python train.py --encoder_arch="vit" --model="image captioner" --dataset="made-up ball-and-stick molecule models" --train_examples=195000 --image_size=64 --crop_scale_min=1 --horizontal_flip=false --rotation_deg=10 --tokenizer="word" --vocab_size=32 --encoder_norm="rmsnorm" --encoder_norm_position="pre" --encoder_activation="squared_relu" --encoder_mlp_ratio=4 --encoder_head_dim=64 --encoder_fused_qkv=false --encoder_bias="all" --encoder_qk_norm=false --encoder_parallel_block=false --encoder_inner_norm=false --encoder_drop_path=0.1 --encoder_patch_size=[8, 8] --encoder_conv_stem=false --encoder_layers=12 --encoder_width=384 --encoder_positions="learned" --fusion="cross_attention" --label_smoothing=0.1 --decoder_width=128 --decoder_layers=12 --decoder_norm="layernorm" --decoder_norm_position="post" --decoder_activation="relu" --decoder_mlp_ratio=3 --decoder_head_dim=16 --decoder_fused_qkv=true --decoder_bias="all" --decoder_qk_norm=true --decoder_parallel_block=false --decoder_inner_norm=false --decoder_positions="rope" --decoder_cross_attention_every=1 --decoder_tie_embeddings=false --init="trunc_normal_002" --residual_init="none" --optimizer="soap" --beta2=0.95 --lr=0.0018 --beta1=0.9 --shampoo_beta=0.95 --eps=1e-08 --precondition_frequency=10 --max_precond_dim=1024 --one_sided=false --adamw_lr_other_params=0.0017 --grad_clip=5.0 --magnitude_pruning=0.7 --steps=7500 --batch_size=64 --epochs=2.5 --lr_schedule="cosine_restarts" --final_lr_fraction=0.01 --warmup_steps=1500 --weight_decay=0.2 --adamw_weight_decay_other_params=0
Rows from block 4 of the image encoder of a small image captioner, named by matrix and row number. Rows with one number belong to one neuron. Each number is 128 + 32 x the weight over its row's rms, rounded and kept within 0 to 255. All counts start at 0. Numbers have three digits each.
After each neuron's rows are labels from the 100 images, of 14976, where the neuron reaches its highest value: "lies over" is the class under the peak. Only what is clearly more common there than usual is listed. The data: made-up ball-and-stick molecule models. In brackets: how many of the 100, against the usual share in percent.
# fc1: MLP up (encoder.blocks.4.mlp.fc1.weight, 1536x384), inputs 192-255
# fc2: MLP down (encoder.blocks.4.mlp.fc2.weight, 384x1536, transposed), outputs 192-255

fc1.712:128128128128128128128128000128161128128128128154128128128128128056128128128112157128128128126049242128128128128128128184076128166128128128128056162120128201186128186128075128128128128128127128
fc2.712:161126128128079128128128176128128128128108128128194128128092128128124128164128128128128059128054128128128128125090128128140128178128169128128128128255128128128128128067128128128000128128018128
lies over: orange ball (99 vs 0.9)

fc1.362:128118212128128128164128128128128219128128128128123128128128128016205128128197128128128128128128128128128128128128128128148128150164174128128128123128128128128128200128178128128061128058128128
fc2.362:128128090128128128128164128128128054128128128128128128153128128055165147128128155055128128128128128153128155128128128215128128128128128128128128090128103128045128128162128128128128128128128128
lies over: red ball (66 vs 1.8)

fc1.335:165128061128172128128128053128197128112128128128098128128128128128128073128027128128151073128077220128128128154245128128102128128128128134106135166128200128128128162106044103028128130073150128
fc2.335:128128128039128128128098128128128128185128128128186128128128128128137128085128207128128128063128128183128128072128128161133180143128129128128128128105128142128128128097128128180123128128128113
lies over: yellow ball (90 vs 1.6)

fc1.120:084082245222064128070128197062088128165128159128128128128128128128128128163128130128128042128128139134128223182128128128200128128128240128167128128129128128128128128128120193078128128101084038
fc2.120:128128128128128128128051128128128128128128128128225128128128128128128128128221128128128070128128128128128128128128128128128055128128128128128128055128128128067128175128188091128128128118128128
lies over: purple ball (93 vs 1.1)

fc1.717:128128128128131089128193047128223128128128128067114128128052128130128128089128095128128128149046169128128005158136128128128128128128103148033072128128128128128128095128128165082128188053128145
fc2.717:071128128108128126128128128128128128128128128128128128095128134000128173128105114148086128077128128128139144107149185128128189128128128214128128128128128128128144161128091128128234128128128128
lies over: white ball (91 vs 1.2)

fc1.409:186128128128095243128128117128117128138128103128128128128098128128128157124128128128128128128136128128128209128128233176128128128164128128128128128106080128128128128128128116128128128165128192
fc2.409:178007180128128128138128128128128120082092128066108128128128085158179128128152104128128128128077128128128128128128128128128163128128043128128176128159128128201128128128128181128128081128128106
lies over: grey ball (92 vs 4)

fc1.416:128128128128128128128128128128128128128128128128085250128128128128128128128128128128128128128128128255128133128128128178128128128128128247128128128128128128128128128128128128128128128128093128
fc2.416:128128128128128128128128128128128097128128128128128117128128139128199128128128128128128128128128128128128128128128128128128128128128128128128128128128128128128128128128128128128128128128128197
lies over: green ball (56 vs 1.3)

fc1.175:128128128128005128128146231099128128128100128128044128128166128054128101147160128128184128040189128128167094061198182128128128125057064128128128128128128128128097128128128128128087128128148128
fc2.175:128150128127128128100128113128128128146199128128147128128128128128128228136171137128053138137110035128162128161128065128128192128128133128128160128081106128128102128128076066128098128169167128
lies over: yellow ball (37 vs 1.6)

fc1.214:128128128128128093128128128128128180128128161128128166128128146085164128128128128128172113094128128184128128093128128216128208128128063128128128119128128181128128080077128201014128092128071128
fc2.214:128128048128128128128112128128086094128128128128128018128128128128101170128128128071128128026111128027074128128128128128128095128128185132128156088128085128128128134128128128128151128128128128
lies over: blue ball (89 vs 2)

fc1.16:128121128128128128128128128154128128128155128128128128165128128128128140128188128225128032062128117128128128128128079128153128128128128128128128128128128128128128128042092128128128128128128128
fc2.16:128128128128128128128128128213128128128128189122128069128128128128128138128212128128147128128128128128128128232128128128128128128128157128128128162128128134128128128128199128128128128128128128
lies over: white ball (69 vs 1.2)

fc1.318:128184056131128128222228128128128169112072192041116060080128128128128128128126128128178128128128131128067128128117128128128121128128128147128128181173128128128046166128128128102147128179128128
fc2.318:112164128128072128074071111085107186187154128169128128125045141128128128128128128184061128042128128170128128128148119128128128128128128069128173128214128187128128128128128128120128128128201078
lies over: blue ball (31 vs 2); purple ball (26 vs 1.1)

fc1.390:234128128128099128013128128128128128128128128128128128128128150128128128195128128138128128148128128128128128128128176097128055128128128176128119128128128128164128089128055153128152128128128128
fc2.390:128128128128128128220128128128128128128128128128128167128130128128128128128128128128128128128128128128128105128084252128043128128128128117128128128128128128128128128132128185202128128075128128
lies over: white ball (31 vs 1.2)

fc1.252:169128128128128071137133128128128128128128128128134057128128128128058128083100128070128195078128128165128236154128128128128128128128128092128128131128128128128052034128128128128128128128000128
fc2.252:128084128072128128128128128128125128128128114128128128101128128128128103081128128128095128128128128128176128128166128128128128141128128073103128128118128175146128225151151080128084207128128128
lies over: purple ball (100 vs 1.1)

fc1.130:128118128128151211176166128079166230128128170114128050128035091128227108085128207126161128128080128070128128146210128128128081128128128128128105133128176128122159128128128128128055180128128128
fc2.130:169128128128128094128128175128128128128101128128128128128133102128194128032040128072033128075128139128128187128128128166128128128128128126050060128128060111089078128128167128128118128221128128
lies over: white ball (84 vs 1.2)

fc1.602:128128128128128128128098128218128128128128128128101128128128098171128128128128063128097128128128128128128128104128128128128128128128144128240128128128128128128128128128128128101128189056128098
fc2.602:128128128128066128128128128128128128128128128128255128128128128128128223128128128128128128255128128128128128128128128128128128249128026128128128128128128128128128128128128128255128128128128176
lies over: green ball (50 vs 1.3)

fc1.424:128167128128142128015128128128128128132128128128128128128089211128128128128070128128128128128020100128128128128128128128128128128128128128198091128128128145128128128152075084128111128128112047
fc2.424:128131128128128062128128128173128128128128128128128128128153128212128059115090128128203128128128128128210107128128128202097128128128168128066043128128128128128128122128128128128160128128128128
lies over: grey ball (79 vs 4)

fc1.610:062128157009038128128185128128129132128138128128128180057128071128179128128128128175050128188128128074146128050149128128127192128128046128128128047128128128128094104128128128128128093148128075
fc2.610:128180167128128128128202083128227128128128081128128157128128128189201164128094128094043121128128088128128128128128128201128143154128207138107152152128060128201176230128128128128128128149128143
lies over: green ball (33 vs 1.3)

fc1.567:128121067128216128130128138103138128128128128022128134128128083185143128154118128128128128093128128078128128128128128132128128128128128128128128128090128128128098128128131140097128128128128201
fc2.567:128152128128128078128128128067128128236128087128128128128171128128128128162128128128128128078128128128128128128255128128128229128042159204128128128206128128128128128046128128128146128128128173
lies over: orange ball (67 vs 0.9)

fc1.389:128128128086128159128128133128128039128128026128128182128050128128128082128128141128128128128128128128174128170178128128146128128128127145128000128115171128159128128158075128165040128168245128
fc2.389:128142128128040128023128069103128180128128039128128118128128128128128128128061128128128128128128128128128128194128128120096235128064128161101176128128128128161224128128128128128128128128102128
lies over: yellow ball (37 vs 1.6)

fc1.650:128128128128107048158064128128101128167024128128128128128128180055128128117128128083128061128128155128128109128207128147128128128164129128128128128128128109128074128066157128115128128022128128
fc2.650:128198128128128058128128128128128128071128128128196128135128085128128128087231128128064214106128128116128128133128128128128128128058102201155128128128128032128128106128128128025175128128128128
lies over: white ball (87 vs 1.2)

fc1.752:128137128095128128128128113156141111108160128128128187056128128082128176182128128075128128128134151096062066128155128113128128128128128128128052128128111128219087128128135154101128128128128042
fc2.752:128128128038128128093134128128128187167155128165128128128160188047128154125190128128128128128111128128255179128128128128128223128128128128128128102163128128041128128130157128189209203128179123
lies over: yellow ball (99 vs 1.6)

fc1.156:128128133056145128128051128128128128128128128128128128128128128150128160128128128128128128128128139128128128128128128128128136128128149128099151128098128000128128128128128128128128135063128128
fc2.156:128096190255128128128128128128095128128114128128128128081128128128088032128128128128128128128128128128128128128128128100053128128128219128204128128128128128100128128160128054128128128128128086
lies over: red ball (38 vs 1.8)

fc1.637:067042128128128128074128128128149233128128128128128128085128135128143128128128128128038128128128128128128128150059128128128128128128128128128128128128128128146128113128128128128128135128128128
fc2.637:226128255128128128128128128128128128128128128128128128128128039128188128128128128040128128128079048084128170128128128107128128051128128128128128128128128128128128098128128128128128119133128128
lies over: orange ball (67 vs 0.9); yellow ball (33 vs 1.6)

fc1.377:197128128128155128175128128128116128128128128128128128147128034058128128128088128089128199107128242128167047197128128128128054056128087128128149176107128092136109128128128128128088128076214205
fc2.377:141103128183128128152128128132128155104124128128167148128060128128133128128128128128128047128080081164188193143128128128128128128128186128128128128128128128128128218080183129128038128128041128
lies over: orange ball (43 vs 0.9)

fc1.142:128128128128128128128164128128128108128128128128128128186128128128081128128128000091128144128128128209128128128128233149193128084128128110128128128128128128128128128128190128255100144128128172
fc2.142:128128128114128128128128128128099128128128128128128128056094128211113128128136059057128128128128128128128128128128128255141128128128128136128128128128128128220128128128128128128128092128128128
lies over: green ball (89 vs 1.3)

fc1.440:044150128128128128147177128059128128128108128128128140128128113128128128182126145182110209073128226128128102128128128128128080033128128172096085215079027128086195128128128101128128128128184128
fc2.440:128111175128143128128128123128128128128128128128158128175128128128166128128128128139171128128058128128167128128128082068128128128128201175012128099128197128128128128128128128135047109128128115
lies over: orange ball (25 vs 0.9)

fc1.178:128128128128128128128223143128128128210128128128128128128128151128059128128083128059128128128128128128128128153128128128128128128018128128128128128128128128128128128128100128128128128048169209
fc2.178:128094128157128128128036110051098128128097128128128128128128128128128128128063128128182142103031128128128128157128128128165128128181128128000128128064178128103128184128128128128128128128128128
lies over: green ball (42 vs 1.3)

fc1.439:128124128128124129088128128128128128128128128128128128223070218128128170089128128160128179184128128128128128128186128128128128128128110128128100087128128124128128088192080039128128127128128099
fc2.439:165128094127128081128128128128128128128128128137128147128141128128128128061128172128128128128128128128223118128128128128128170128128128017128081128128128128128128128069128173040152128060064000
lies over: grey ball (95 vs 4)

fc1.342:010128128069117128085231128128128195105128128128128211128076192128128139157128135128100128128186128128128127015128215128211128071128142204190128128128128128128057128128128128196128128128128002
fc2.342:084128128128088075128171172128186161128128128128128219128217128128128128128080228163128128128128128128128128147128128128128222018128128128035128147128091128128128128128071128128067161128128128
lies over: green ball (47 vs 1.3)

fc1.192:128128128128162128128128128128128128128128128128128128128128128128128128082128128128128103128078128128128128128128172128128128128128196128113179128128128128128128179128027128128128128128128128
fc2.192:128128128100128128057128128128128128128128128128202198128128128128128128128211128128128128128128122128128128128128229128165128128219128128213128128128223103046120128128128128132128128128128128
lies over: yellow ball (42 vs 1.6)

fc1.177:050128128128128138172128133128128205128128128061064128128128128179128128128128128128128128203128128128194128128111055128128128128128143083128128231128128128160130128128128128128128128051128128
fc2.177:128128128137123128128128128128128128128152128128128091128128163117128101128128128128128092131128062074087029147128237049153128128128120128128132128128128128128131160082128122128128128147148128
lies over: purple ball (59 vs 1.1); grey ball (30 vs 4)

fc1.49:128128128128128128128128128128128128128036128128128128128128128128128128123000128128128128128128193128128128128128128128128061128255128128128128095128128128029128128128128128128128128128128128
fc2.49:128128128128128128128128128128128128128128128128128128128128128128128128128141128128128128128128128128128128128128128128128128128128128128128128128128128128128128128128128128128128128128128128
lies over: yellow ball (95 vs 1.6)

fc1.91:128154142128066128159128090128128128128081128128128154164128128162114128128180141128128128128128128128125128128116128128152128082041128128195128128128128128128106128175128127192110128084245128
fc2.91:128128128128128161128128078205128173066064128233157080128128075128220128128091128128128175128091128123128128094128128128083123128128199030128128128118201128128201128061053179128128165128128128
lies over: blue ball (25 vs 2)

fc1.251:128132106192128128113128244011128128128128128128128128128128128128113128128174128049055128128145128200162128128128199128128111128128128128128128109128141128194074046128154128172128128102107128
fc2.251:070153200176128065146128104086128153128128116128128128128120128128128128162128128179128128151083128128128128163128109172128162128069065128128065119128128128146128128087128178128167128128037128
lies over: purple ball (38 vs 1.1); grey ball (30 vs 4)

fc1.368:171150058051128128128128128128225128128128128128128128128128128128177069227048128128128128128162114128158128128128128128180086128128128150128090128128128128128172128128128128051127043128128128
fc2.368:128104189128128128149128128128128128128128128128189128127120128128128128011160128128128053128060129128128128110128128064128177128128072128128149128128128128108131128128128128129091034128047128
lies over: orange ball (77 vs 0.9)

fc1.578:062128123029054058148156128128128128097128128128128173135093049132128104128207134141128128128128128055128128086128128128128128191180128132138088035128128128128053144128128128128128190170128086
fc2.578:128128128128128128067128069128216128128128128064126135128128135128248154128128128128087163128128128128128128128136128128128136128095128128073135128128128128230159128128128128128128128128128149
lies over: green ball (29 vs 1.3)

fc1.123:128128112128128128128128128128096218128128128128128128082128141128195128128199128195128048064128132232128128080128128128128191096128128174128175042088128128098128113128120128128128128128104128
fc2.123:115128128128128128128128066128128128128128128128128102128128128218124142128128114128128128128092156128192128128215115153128098128128128128128128191064175128128128128160128078115160165128128128
lies over: purple ball (74 vs 1.1)

fc1.326:128128128128219128128091103128127128055128128012165192128128128128128128160128128128128128128128053128128128128128128128128128128128128128128128128128128193128128179128128128128196128128128078
fc2.326:128128128128128197168183128128128089223128073128128128128128060214128128115128128128128095128128128128195128123128126128128128128018129096128128124128128128171128089128128128128128128128128128
lies over: grey ball (100 vs 4)

fc1.376:128128171128209128128128128128128128128128128128128128128128128101128128128128128188128128251197128128128008128128128128061128128128064128128000128154128128128128128128128128128128128128128034
fc2.376:128128128128023055010128128222128128128186128128128189128128128128128128128128128128128128128128128128171128128128128128128128128128183061128128128128128128061128128128128128128128059094164128
lies over: yellow ball (93 vs 1.6)

fc1.456:122128097180113153128150128128160128128128128058081128052177128128144128128121128094128098115128128128128128140128128128128128128128128128128128128128082128128128128092128128000128128102069128
fc2.456:128128177128093037128128128128065128128128128128128128128128128128052128061197128127128128128128128128104128128208128128128104128128128128128160128207128161128128128128128128128128191128128049
lies over: red ball (100 vs 1.8)

fc1.391:128128128128128128128207068128128201128128169128028128128183109239128116128128128128110128128128113128128128135139128128155078192255128208128128084160128128128062128128128128128128113128128128
fc2.391:192128128128155128128128128244202128075087128128206128128128128128128128128128128128128128027112128151083128128128128127128128128118128128128095128111128044128128117128128128096128178128128132
lies over: yellow ball (45 vs 1.6)

fc1.11:160162128128128231128128128229128187128128128128108128128128070128128128128128128102128089128217153128128128128128128128202128128128128102128128128128128128128085128128128128094128128070128128
fc2.11:128128128128128125165128063128128128128128128128072128120128128128128128128191150128128128128128177124128128128039128194128128128128128128128128128128128128128128128128128128128128128128128128
lies over: grey ball (36 vs 4)

fc1.546:128040107128128177084156128095115178202128128142093128124128109128128128061128128128128128128081079163128219128128128128128128086128170160128207100088128194123166097128128128128128188128050128
fc2.546:128093121128183102128128101128128128128128128128128128107128128140128128092128128128104128227128128116128152128165155128128128128120182128128088218128128145194080201150201128137128128128128128
lies over: purple ball (50 vs 1.1)

fc1.635:128128128128128201128238122101128128128128128128128202128134128128128128128209128127128128128128128128128128060193128200217128236128097137128116128128128128181011032128128128128128148128128128
fc2.635:128182128128128128128128128128184128128128128128128128081156128128128137128128128128128128128128128125107196128128128128128128128128128128144128128128128128128207193128128128128128168128128128
lies over: green ball (33 vs 1.3)

fc1.636:128128128128128128128074128128128128141128128190038128128152046128151128115128128128142128128128128158128128128141211128128128128128128128128128128128128128128079128128128128121063128128159128
fc2.636:128140072146128113128128115128167128128128185128068128170128128128128128128128128128128128128128105128128128128177128128075128128128128046128128128128128128128128128128088128128146045128040128
lies over: blue ball (39 vs 2); purple ball (30 vs 1.1)

fc1.423:172032128128128128128128128128159199128128128128128055128128085172128215063168128128128128169128128241128128144128128192177128018050128128041128128144064128136128128128069128128128161117078128
fc2.423:128128128128128128128128128128167128185128124128092128130128128128128159128128128185128128093128128128128128128128128128128141201128128128128202147222214128128055128128128128128162128128128050
lies over: purple ball (56 vs 1.1)

fc1.230:128128128128128128128128132136128189136140102150128128128128128054128078128128128128128158128163128128128042128128243215128128128098128128128128127075049128146128088128204128080128128128128144
fc2.230:128193043128128106128064128070128128218108128128128083128128128251128128187128128128084128078128128080153106108128058128126128128063054131128104114128074128128128162128128128255128128128070043
lies over: red ball (30 vs 1.8)

fc1.257:128128128128038128137128081128069128130128128079157128128128165208109128166185128128128128128137072166128128110128128136128128128128128080128085128128128128128078128217128203232149128128155128
fc2.257:065128128128128128129128128078128128128128128096128162112128128128199128128036128128128128128128128215100068128128128128128128128081128128128128153128128128128128128128128128128128128000098128
lies over: grey ball (100 vs 4)

fc1.360:084128128128128103163128128128128128128128128128128136144128111122128128128128168128128128128128217113197128128128128128128128064155129128128021201128128128128128189128063128128043128128128034
fc2.360:128128128128128128128128128128128128157128128128128128173128128128203128128128128089179038128137051184128183128128128128108128150144189128128128128128128128182128128128207150128079128128078125
lies over: orange ball (77 vs 0.9)

fc1.597:128141128128001137209093255069120128120151128128128130115128114128176128128128043128128128142158176128128128128128150135128128128176128128108128203128128128128128128128128109128128128128128128
fc2.597:128128030221128056103128128014111128128128128128128128156090128128158128128128128128128140128128125128114218128128128128159065116126128097128091095137172128083128143128128139128116128128087132
lies over: blue ball (85 vs 2)

fc1.574:128128128175128128128128128087128235128128128128114128128128128128051128128142128128076166137128098249128128185128128128128128065128128128128128128067126128179128117128107128128128194128036128
fc2.574:097045128122128128089128069128128128128128080128174128128128128128128080101128240128128128128128128128165139128191128128128128128128128128128128128099128151128121216148175128152128128128128128
lies over: purple ball (93 vs 1.1)

fc1.462:128094069165128128128160128128254128092128084128064128109128096128058128128102128128128129128128112128128128128128128128172128128140128053127128162128078128139128128128187128068128121128145128
fc2.462:104128179128128128128128117171166128128128100128128219128197128128128128128128128128128166066128128128128128128128115094128128128128128128128215128166128141128128202128128128128159128128128090
lies over: red ball (38 vs 1.8)

fc1.638:128128128128128128128128128128128184128128128128128128128128058128128128128023128128128183128128128128236052128128128068128128128216128128128010128128128128128128015128128128128128128128077073
fc2.638:128128128128128128128128128128128128128128128128128128128128128128128128128128128128128128128128128128128128128128128128128128128128128128128128128128128128128128128069128128062128128128128128
lies over: red ball (75 vs 1.8)

fc1.646:128093128128128128171128121125128128215154015128128128128125128128128128120111086128128128000128202128128128173172141128128128128128128080031128183128128255128123205128128020128128128125128128
fc2.646:141128128128128128128128128184174128116128128128123128128128128128115128128131128128128128128090128128128175128128128128128128128130128128128128128146128182128128128128171128128128128128059041
lies over: blue ball (79 vs 2)

fc1.75:128128151147086188128128041128128128128128110128128128128080128078128128128150099128128128128128128128238128200128128128142128189128128128128128128128128128088128128110128101128128128128128128
fc2.75:128128128128128128128128128121128171128128128128160162128149084126128087128128128128092207128128128128128128012128128128083236077112094230083098128128128020128128128128128128128128128128128128
lies over: red ball (38 vs 1.8)

fc1.758:119128128128128104128156000128109128128128128128128128128128128142128193128121128082128128128128158128128128128128128128128128128162128184128126128128128128128128128128128207099197128128099128
fc2.758:128128128231135128128061128128117128067102128197128128072128128163128128128130106046128128128128133128174072128094128143055128099135111085120135121128149128152078130128165128128075128084128128
lies over: grey ball (60 vs 4)

fc1.431:048128171128128128128128153128128046128128133128178128128128128047207112206115128128128128097156111168072184163128128123128128128179128128136128128128185082128128163109082157128105155128109128
fc2.431:213100201128128150128128128084128097128128006128135128161128106113128128128071128128128080128128128128128128128193164128128128112128128128128232128128159128128128128128128128103128128128128128
lies over: green ball (93 vs 1.3)

fc1.631:128124128128128128128081128128128128061128128130128128128201128128047128128128128128128128143199204128128128128128128128128128165128128128128128128128128128128128128128128092128233128128128128
fc2.631:163128156128110128128128128128128038128199128128128128128078128128128198128128128128128220211128128128128128214128128128066038128128130128128196128087128128212128117128128128128056128128128128
lies over: yellow ball (92 vs 1.6)

fc1.67:128245083128132128128126128097128136115128180128128180128128128128128128171128128128128120128128128182228011128128148128215128128128120128128128128175128128068177204128128128128128128045128128
fc2.67:108154128128128128128128128128128128128128128128128128139128128128128128128128128128128128128128151128128166128128093128124128068128149138128131128128058075128128128128128128128128143128128106
lies over: white ball (31 vs 1.2)

fc1.331:128128181128128128128128128128050128128128128128128238128067128128128128128128128128128093174128128128128128128128128128044128128128188128128080128128165081128202128050128128161128128128128128
fc2.331:128128128238128128221128101128128128128128128128128128128128128186128128128128128128128128128128087128255128000128067128128128128078116128128128244128128128128066128128128128128191128128128128
lies over: orange ball (100 vs 0.9)

fc1.339:128128167128165141128128143128128128128116128128128128171105177128128128158178064182081116128167110128128059163128128093208062189161128187145128128168128128147128099170128128128128128106128128
fc2.339:096128128128128091159128087106128058105128162128128174128128128154128163192128128128128195128078128047128182128076128128128160097128128128172128081076064104128128128128128128128081160068128103
lies over: green ball (65 vs 1.3)

fc1.590:128128128128228128128128126128128094128128128128128128128128165128095128134128128220128128128128128183128128170128128128128128128128128075131205128086128128082181127128152128146128128128128128
fc2.590:125128128128128128128128048233128255128087128128128041128054128154255128128128128128128204128128128090162128123128128128128128128128128128128119128128128128128089219128128165128128128128128128
lies over: blue ball (48 vs 2)

fc1.129:172128128235128128128038128166128154075128083128148117128167128155128128128081174128119229090128250128128128128128128128188128128128128128128128128128128128128128128128128128088128128110111128
fc2.129:128064128128128128210205128128128128167000128128150128128128128128128128128128128128128128118128128128128123177128128128043128128128140128128128128128128128128128128128128128128128113128128128
lies over: orange ball (47 vs 0.9)

fc1.724:143128128171128128177128128128128128128128128128195097221128128128190128128093128128128128128040201128128078128128128128128046128133128162062128128128128129096128128128128128128058128128128181
fc2.724:179128128201128128128128113128128128099128128128128128128128128128194128128128128128128094128101081181128203128128111128128128093128184128128128143128128164128128128130185128128060128128089128
lies over: orange ball (40 vs 0.9)

fc1.135:128114120128128128220077125128128046141105126239128128206149128128128128128128128148128128071128128122103081128128088124128128231065128128128128128190128128128058128128117128128195128119230128
fc2.135:128128077128115128000128128128128128128128149083128128128128128128128128035128128128179128128128128127128128124128128128128128078128128212128068098128128128128128128128122128058128179128128128
lies over: white ball (51 vs 1.2)

fc1.290:128128128128128128128128163128159146115128128128128128128128043018157128128128132128128216163185128128146128128170195109128128128128224128191164128177065128128128128128128128110128128030128103
fc2.290:128128057128128129174065128106128128128128128128062128147128128128128150128151128128128169128128133128128128149128128128103128128109062053130177128128128128128096128128128128128122079144054128
lies over: green ball (31 vs 1.3); blue ball (27 vs 2)

fc1.262:128128128128128134138128133128128102128110155113128128000128128128113128128128128128184128128153128142128091128128128128128128128128128128128128208128079115178128128079128046012128161134128010
fc2.262:128170128128128128128128128128128128128128128128133128128140128128128119128166128085124071128117176128071201128128128128128128128128128127128128128128128128128128128128130128128128159235146052
lies over: red ball (72 vs 1.8)

fc1.674:056128128053128128128128196128180128128125052128128128143128128128026128174128128128061128128128128128128128128128207096128128106128128128211080128108128128128123128128128128192128095128092128
fc2.674:139195128192128128128128079211128128105102128128112128128128128128255128128128128179100128127112179128128203128128128128173232007132128128128128128128128128128172166128128189137128128128128128
lies over: green ball (90 vs 1.3)

fc1.692:128128128128132128120128128089097176190169128128128128128050210128128128128128128128128128155128128098128128128091128063128128128128128090158129143128128128190128128163089031103128128191128140
fc2.692:128128128128126078128128128128128128128129134128128154065175163223128128128128195128128128074128128128213128128128128198108201128128212128128008128128128075128128128128128128117128128000128031
lies over: grey ball (98 vs 4)

fc1.642:128128128128128162143128128128128056128128128128000128128128128128128017103128128185128128101075195128128128128128150128128128104128128128128128128128156000128128128128128128158128128128225128
fc2.642:128095128128128146083079087114128128128128019183128128128128184128139117128073128128144128128140087128173128178085128044128128128128153128128191128128128128182128145128128128128128128058077112
lies over: yellow ball (74 vs 1.6)